config.yaml
method: "mae"
encoder_norm: "rmsnorm"
encoder_norm_position: "pre"
encoder_fused_qkv: false
lr: 0.0035
beta1: 0.9
ema_decay: 0.99
final_lr_fraction: 0
weight_decay: 0.2
Rows from block 2 of the encoder, named by matrix and row number. Rows with one number belong to one attention dimension. Each number is 128 + 32 x the weight over its row's rms, rounded and kept within 0 to 255. All counts start at 0. Numbers have three digits each. After the name is the row's rms in percent of the matrix's.
# v: attention value (encoder.blocks.2.attn.v.weight, 128x128), inputs 0-127
# proj: attention output (encoder.blocks.2.attn.proj.weight, 128x128, transposed), outputs 0-127
v.54 132:132135111164120127152053092124132033136144103134121148122103086147157143143125128096170126132128144128153110119133136129120181152152149207127055189162125125108084113129140190059176149160128180134115086129100149113161134105145122158174182137133175144164119135089154156112073167138215138137142185121098117124133106108124140118067093089124140133112149113139032075083110179110092126155155
v.55 139:186122142132151040099123118161140193109116198115190153156056154145129131139111192140163144116162096160145145119079104120194102116072102139104138069106103153181181129081114089167124096205116118158108139161187130096132132103113174152152152116160113109128162130107125113159142141167091105102106058143160133175141157140131108178149141182111097134184147119088132147171087100118123100129144
v.56 151:134121125137132163184131173163058158154141107150128120130149125167156145118140122133127090091119195065163129167105153110096100091144118173169127199110132079096073154155144101187070192117168101116143141137114134128139118189132098123157116140168093199143094064163202130122118135093154163165112124118126160123142120080071143154120111132164097141130146175134107090155142026149132133078101
v.57 132:123086139112092131129212106155161245138174121162150118111141156086195102197152160120147086131122142116125115149147153175123129118147131154098145159089106140154140089079130103195121123175155054144127088112140107101122166136115109158112068136122127177136155177124078111088107155155112157115119161118143107163144131121097162182106157146164160124127175159050064089151099079140129126101112
v.58 138:158148165121168100117029126181152110172172100109111117138108126117094111036131147159090137092141119138105116132072123105141118150181110077201145064070123132110183100139125136164162103183110124131148077110106127143173147096104100127190167137158058103159151090129128120108093157118103101093133170195072144130112128109128143107121146174135130137101164141111150072102115094145162122065091
v.59 145:032122155153095130172111156121136070141142088134131146141112151078153133084218145102149132102160121167122177084137128176127147063120102137165097197179118143142118141166138100105142102087146152171186164183119148141143138130168088146168086135137112137110117130170120111132117166157108140116134055090179214108125038109143151148151112113110107136097081111170093080143138136113129140132158
v.60 147:153137130112104075167214083118109131127141156046116119095116186102126157094160104156111127113122132087134140081122132108127103149146175090130165128082134135111155162144126097117095108172114129119054109096136147122145155122109144145170176152127129113094110111101165154126129103091046085133108240120062059198096200125113135129170150117156169109125150107090155084086111142128151133130159
v.61 147:074107074098118171129150125118156098122107155188151091141143121122140138136154155079098124142155081164141096149174084174115112098082128123129113232152164156140130150098098168118159112074166122113095092066099089139121148162136111151155090131086159166153124104154105160164132129118117167112150227158076111144121067145168157104106062144147106112069123106137072121141143199101157170124122
v.62 164:137143148129164088139160142158096153143131191081122170136071110147141111182098173132099115122105125155110118145066134152101076128169118129171076034148151097131107133116115194062133149169119131139175147173131160131153119145125126156106136122102156164144129162123146147183179090102158096111117093177197140169118192112130118073105128163137191165128224087127167131099115137151134095152088
v.63 133:119095128131106141123102145090093106128120132147125102126207100117162122007101088104140147085122137138138173127169129131173095130126144080180134169100130118070135131163076095135113124148100144109076132114160116107089145060109138145185056108203094135143155097141153111095109132145173147163134153106083126102137086179147153196178100125159124083141040142155081133120160106139145106101131
v.64 055:067100130112116171140144148123064087154122127091130124112239104115126156121094115129104098155101141095126138160124136145109158098139079114171149142216129081073105169134127113082162134147139148140156085153137117086076167140115092097147120112113114151175150167174141135129180106139095189165112184114168106141100132130105161159165080143169081066135130157128152141077220101155124144104084
v.65 059:120142121147117113130139126111117150145099126083066153110089145133133140128122143097127170093139112151119180126121100181141120072123092188164109062168145111083093181141148062118170150130195124135088142229173107151124162075058082122155097149135108139177121177197139103107108162088091150148127115143085132197089178103081135100129112161183122158125155170156134100105176111129107152117121
v.66 067:098148207081117117202170147118093075138177114144171109112080155209136108095093124108143089136138134118121159093103138110135181178135136164166111118151113084102098159153107093139143192075140183115138168162126177128105093145141184123130087103144111124144086188120129138133141126162152178130172062124156109117206091114109120078103131130169085156120119106080151066106141099140177103144144
v.67 076:118166081202149132111132120160075076099105134110167140107148051129105145138050088129157095152126104113090144109148139142143143139103118151125171042113133111129128102159082103181129091199101087096174118104149156114102146141155126081112155075121150101166125145149100128109167142080122101164132166134088135151129072143139173056093096115155103174116212133132164152152164116155140059145163
v.68 089:155116102146160145071102154149131117099074135075098114107189095200039118153077103151197115093133072111124161093177096113154150125085140125173102073147112147105077101118094172126128080200134108123112111151150103135097153105147121145115112136123178146108135123138095157109129087117133115162088148166060130119131060201142153070115160105120200164143117121132140169161155129153109102100131
v.69 054:091107130107132074096175085120146177111074142161087101090110089149115147181080103136118116173101147112128122110146227131149105152134111088115118139098140142092149147143126182150133139131119100138169141143132125080088081102173108119114089078063169056126159169170138048092167153102168162140105106082077141160162107088136174132121114125121097146103186148138103185117070166077104133115136
v.70 061:104150154150107156096113145146154100069120130143089138151173129186068132116077136146191135143137169084111198116115174125126128097103085122136139154141138133081066170160185174144153104088132133136128123183180166126107158080153125094132099088135135163110151195154055116071179134115166137071135113131102050163127096127157182105179090137149132134107139141130132214137133143123128094137173
v.71 061:095062119078149115139188163108122216163106126139124116121149158101189142120087131123114102128111114148170094132153108096143090121095112072096146255143125153133145142145125181055108154079117183135138143133068117124146144136094130138122066143084133154150127098056120097142133084107067148169097106118168163111101135117137153179151122124127102096151076145153108167089150147123130096103125
v.72 058:079136142124100100115162190138103182126166119184125112147127135139206154036096087101157132162141134159120162145138110127128164161108099150167077169180115092115100139123147122118145140084120166125144160193091135170149104107095153073123098149145123182187076158123170067130136123158140177151138039138149151160111056124135159087099125120119112116174107177150179152102122115131150116119182
v.73 079:136151128150145113068105196169055087123101137118082121082145065220077145100104109087180145133109093122130154146127129134136112119113122090178131088178130114113068136104100190181142090167155073128112132136124107071086108097146094140144158130165125117125093100119152149099111142178129126149117098122122090123106067212132131110130166090130162128148166147077118204135090138119102112093183
v.74 064:137087149054110153042097135103186199173152134138100118141146163150105153105077149092088144166163139174180127104099088047192103149116138095100148172085131174143163112109143182151120124129141078154060144115146095149144117114143154121166141121145113120077128114098129101145102135135088097088127132109103058107108113111174115111172158078112118112165078124154105194158102176133126163129098
v.75 063:123145083147127083072150170142102154123085129150093103095104098173111168157196105130118160146118144142136165147170110148140117114126116119129077077154133130104147127087112137126180092207184068152133094189159095086116107149135132163138150141123076098156125113137209088153071143167117164167120132123072139164115138142074131160134062083087118132177172156149156144135133108095063190116081
v.76 054:109121165067137168147031138135112064186126123155134070159182120103115139057048136160104089150139100099131095127112165084141179196159131148171131155088122101149088142130167110144097115179063109118138140121142102139117122110135115074175166063156129140094139122172137141102174152149189185107155153064107110083149079164120110108114154154128129152119121171138115107141170138142147127112131
v.77 079:133111118197126137084080117157109094086149127113138162096087088163159107173115111141166116139127101116066146140118128201124119123127116093145063033094112140152147134163103121189101086168084138090151139161126161127093100109145123121123130104198153066164130164162076117115147088100216120122115086113143131164168163127148146114131088132107189154136173153075117067171112136147152102148176
v.78 084:150169138141149104161149186149106136120103104135109104127173094122154164116157093157164117121092079112143158154183109110126144140131090126179114099173127051078139116138083097095126140134189117095122081144108128115096151164130122126158125164147133224171105093120172169140125106150099162201149127173147221103138096196100115100065108132173098145173118133183171158154115105162110162080123
proj.54 132:141091137132082067137115135121188211164055106153085105134185102099147118097218151116122141096134070117167132118116110131105142204124154098144136220118137155124138157094041149146155080129119153164126123130136107126127112139172130156097121119096131143156105113091150132140186136157117082138103081126141137154133080185127159130110131131158207137101082091135207154143118102116123111106124
proj.55 119:146087113150074119087092124111154052122191113180151152114127084108067111148075116149157142170116098116116149176108100140155147118143148056131133000111116126125111138177114199166151176082141104110113156091152154088133121152105121102126145090137155101132144074133123101120122150099104101129126184063126090095150088172145117113075122095152115136073150177165077139133165164106142133134131
proj.56 137:152150158106112086065109101142101100115157167044131101115145139099118135139137116121137108154112097141074075089144084138126095048111122166122104193209144127145116116126080113038186073167139166134129096144176133103135144135155138127140098140151133198086111129136098082131094144075125090128102124084118136149116170115165125103218100112155150148093052160118109149154125144107089095131141
proj.57 126:119180169092091085104116133134115024109223102086108131144089129116090134030093093137157141171124092138157104155129125144152097099110106074129045110152093091144115143151159167092166164076170195110134153110125176114129118114138151120129116102097129138109100079169133066099102130071124104130159130153132095098119143139098101108152107120153116112152112130160146226151115142124121145115108
proj.58 130:186083138164115155104068130121144092096194127159127187113126148199103155227159127134166180204114070171120102122138112108131093186098124157106164058162142118124126127096122118081079160163160122148116126105153115124138117123138113133069150088147144159129185107113075144146098190142097139128134104051128129112122055119176134148082142135125148148149095087109134146130128142122103143163083
proj.59 125:148189137068161103128136115081161241174130098088103084136184110154093156129076135130121112122126106099124149147136082135161123097107122127103146190088094131133121120147119156176104133141134142094058115092114139127134177127122109101091111155077183154108112061066124123154162158121112122127151177145114101179161238166126145109138144151129153152145066067131157121140120151173144138090132
proj.60 145:144125146167092074051188132098170098108207107121130106138124107155114128141133082123150118135132099165146157146104139137158128137118123159166070061195119163132131151093161157165117158032145091103194112149173118079134101161132108141091174072146109143192107184137132144143123090146154136114167065096139115073143091148162112154155102102127100120154162113141112187123125066122140120180134
proj.61 132:114128164156184141135182132139102175139116138142076152115080145109066085081111164114120136107121139096150059109115159118121124152160156127140117221097094096116113152152177101109158139113143145130165129085172132135123104108099169145104087152103102132198152136141169087136166130125123129133134049102149168172107186113117154190139137143113163111161157096171173063085157028109121156149172
proj.62 143:158061117151102130095189143081116089110137109150131142130147091088109190147178107137150145154127044104083165153151105126118144119124113173120206071111120108133114112152078049166110152147153059110099139116150116080127086116112131113115082123094134185153126146111109122138142135131138148131115167062117134120159034166170114221127128095131143128141075131164058115124157110135126154124093
proj.63 128:159179129112192124146106098158140169167114114106153116120126165123098104189118143127118111120129189149164155116079106153129173134120159132081086141131124176123141163085197172142154093094152178156131126184150168151136149132157123142151114131162191146071112128164099139166179116139126085126140047119145122138121219100098129034106156113125123098065150128125177080132079127066103130125088
proj.64 067:168127130200113132125102087141106157181133087096130143115135126255134125148175150114144104109127159120109079166134089134091139152189120084128113149146161113128110145095095138172140097104163155135175099126139158141130154111106106141144085157175213187080139127111117073147095136152096092131129087170153193092086143088111142073123146124159160154096070077124111161132108089077107114155117
proj.65 061:126165135130181084051134165161079209103113120079126144118175118210158115052151112123087121128119141129075177142143068117098102114119148135145167105178157064127132118136072124052076086102094110105162150126148104132147123182147133096080123138145108097123107074140096139085102147156134123114104141088131145090096161127132122146149146122133110106068121121116120065217131156120114109160155
proj.66 063:129137121205167126158129120113191186122180073213099129128214099150128118089200155113138114135127112123194145160066157123107130138156103123120137146108125109142126141116142160125116121115127102126137104146103130181124062093111152158149050189159215125154179085130137133126134118139117107115138188182141141120149178171128139087133108114100135142124138124094139166058136126107158114086194
proj.67 070:137226188120118151135130072147088132119121086146102136132075146086127123185169159121122125137140155112056103141129129146083130128159084147098065045141104144113105114149137053073216105080163159127124131108081118115126146103151091117070146167160124125058109090132132122142147139123140139124156135149147126170129220124097139200140115139119104143163150151127145070115127158138100161161145
proj.68 089:148202132116113161093101117149148107155137105186112143101125110018115108033163149142173151197125127121062015135139090132104174163121152116138125037164111123097147126144093081096173120037134154145139126105116083122129142161126130134078148105121102152105099116125141144151161136127133141117180125108138101155125121104095149132094142139125095157133191101110098171142141135130131156126104
proj.69 061:170058158119085099127124105148138177123033091064175091120156135099166102145124091119059112095141168111121122113117069122116152080131207132088148136128096108131120158166120060171104170133164160132098133152165127115128158076103126141156106154097086079117100115081156115130113105128139134110083136151127054113116152153134117121101123082117153116144128122138145036190149088129132122098201
proj.70 065:132235123163125190135155152113186175130108144126098089115150091095108120101173111138133111113147100129136124146130133138103094050130136170132102152120105072121139159107070107184111094076133140109125131176112152110119109144105158156123098182161070107098133112155141134141100097139137145131101170147161067075105109210105148114044113110108132119044111144140058117155066079125126107121141
proj.71 067:137054155120116126137196158116144126141114114051158082146127136173073172167149133127147135127118123153128072177139125106158127139131127135111084185130147140112154141102188104169130177190079081153138102124138155128122137129072103149143153104114129198166136144097153119159137124156128156139120128102136149092086034108137143056103145167146127186187092040139154182105135067106107103140128
proj.72 062:158106132160155141155226123143125127177179131135123124129242087209127090198184112105126115154141163127139110172108150132098128127192165100110160098089104079122090134105167199183158129133107087126168138089121158136151107084080123130175157126149139186116161115114129110109125158112119196117162153168120139135154154095132124099105154156140100109123135099111160180087125089104124131137179
proj.73 081:154159125143119101162103074143161176177115078186135191082148159050140093041186148141121159156133159122125042135114143133109144166187159155131156055062092078117098129131134071124140121056193170126121107156160126115138137153119140154131156125114141128104125133127081120139156130105118110120169156136143110188138117078116136097154140123140162116086125112092060096112168114122128125105075
proj.74 072:148106157080112135161119175098179129098121168131123115116195072049136135120084114138109126091134130106126093101140180128166104075079160176141150175090105096100129133128185121190097139141099124155116128137142119149121146128102194157126140077079045119167109155114137115137084116123121113127185087108140045117145089181149146150121085151145176154085212090149096125156120139155139087173130
proj.75 066:133123157131139123117124092153051150195124148106124192124182161163139097062124122132120139106139128138050087121150094131108147108172173111112168066086142065132104109164049163111126123081133143090123127134137152148148170132117097120121142163077093092103061140156106130117147172119149094127099084136111189175131125052134095100180172160156142144076087113105129062177137134148141106142088
proj.76 060:132171139175090108126103145145177122111127145141106048100135080113094160178180151129137140123128103121183136131134136140129130142105108091115121110146101161124134135126084202210154124083146216187114101110152098140109114112099181143152157145147160136126138127085163066125086148109110164140127078218134112093137191184148182122133089082144126158162137175155101203120085126114125084127108
proj.77 080:137146125138137151100107051135115155139081126151146163086123152095128108134106118126162111177130133106125167119144164144134165083098191102076129060166094171129110164125054113053168109107134166160142177114171119105122122146177118096118106122179118071102156135111146148125139134129136155131087207127129087148152200195123127221105149103125144123115066180104065077130154142131097151137150
proj.78 106:123147130138157125127133112156098112181167082174112129121164154196125120122178122121151167157125106137103104152114097129079166219191125118087107059117133141114122111147133221127185139085145155100147128090100148118144123132144081130112198167154137165058092107137148122129163127121129130130172115141124229168131112060135125067142178175137123112120152089111191174142131109127124150122088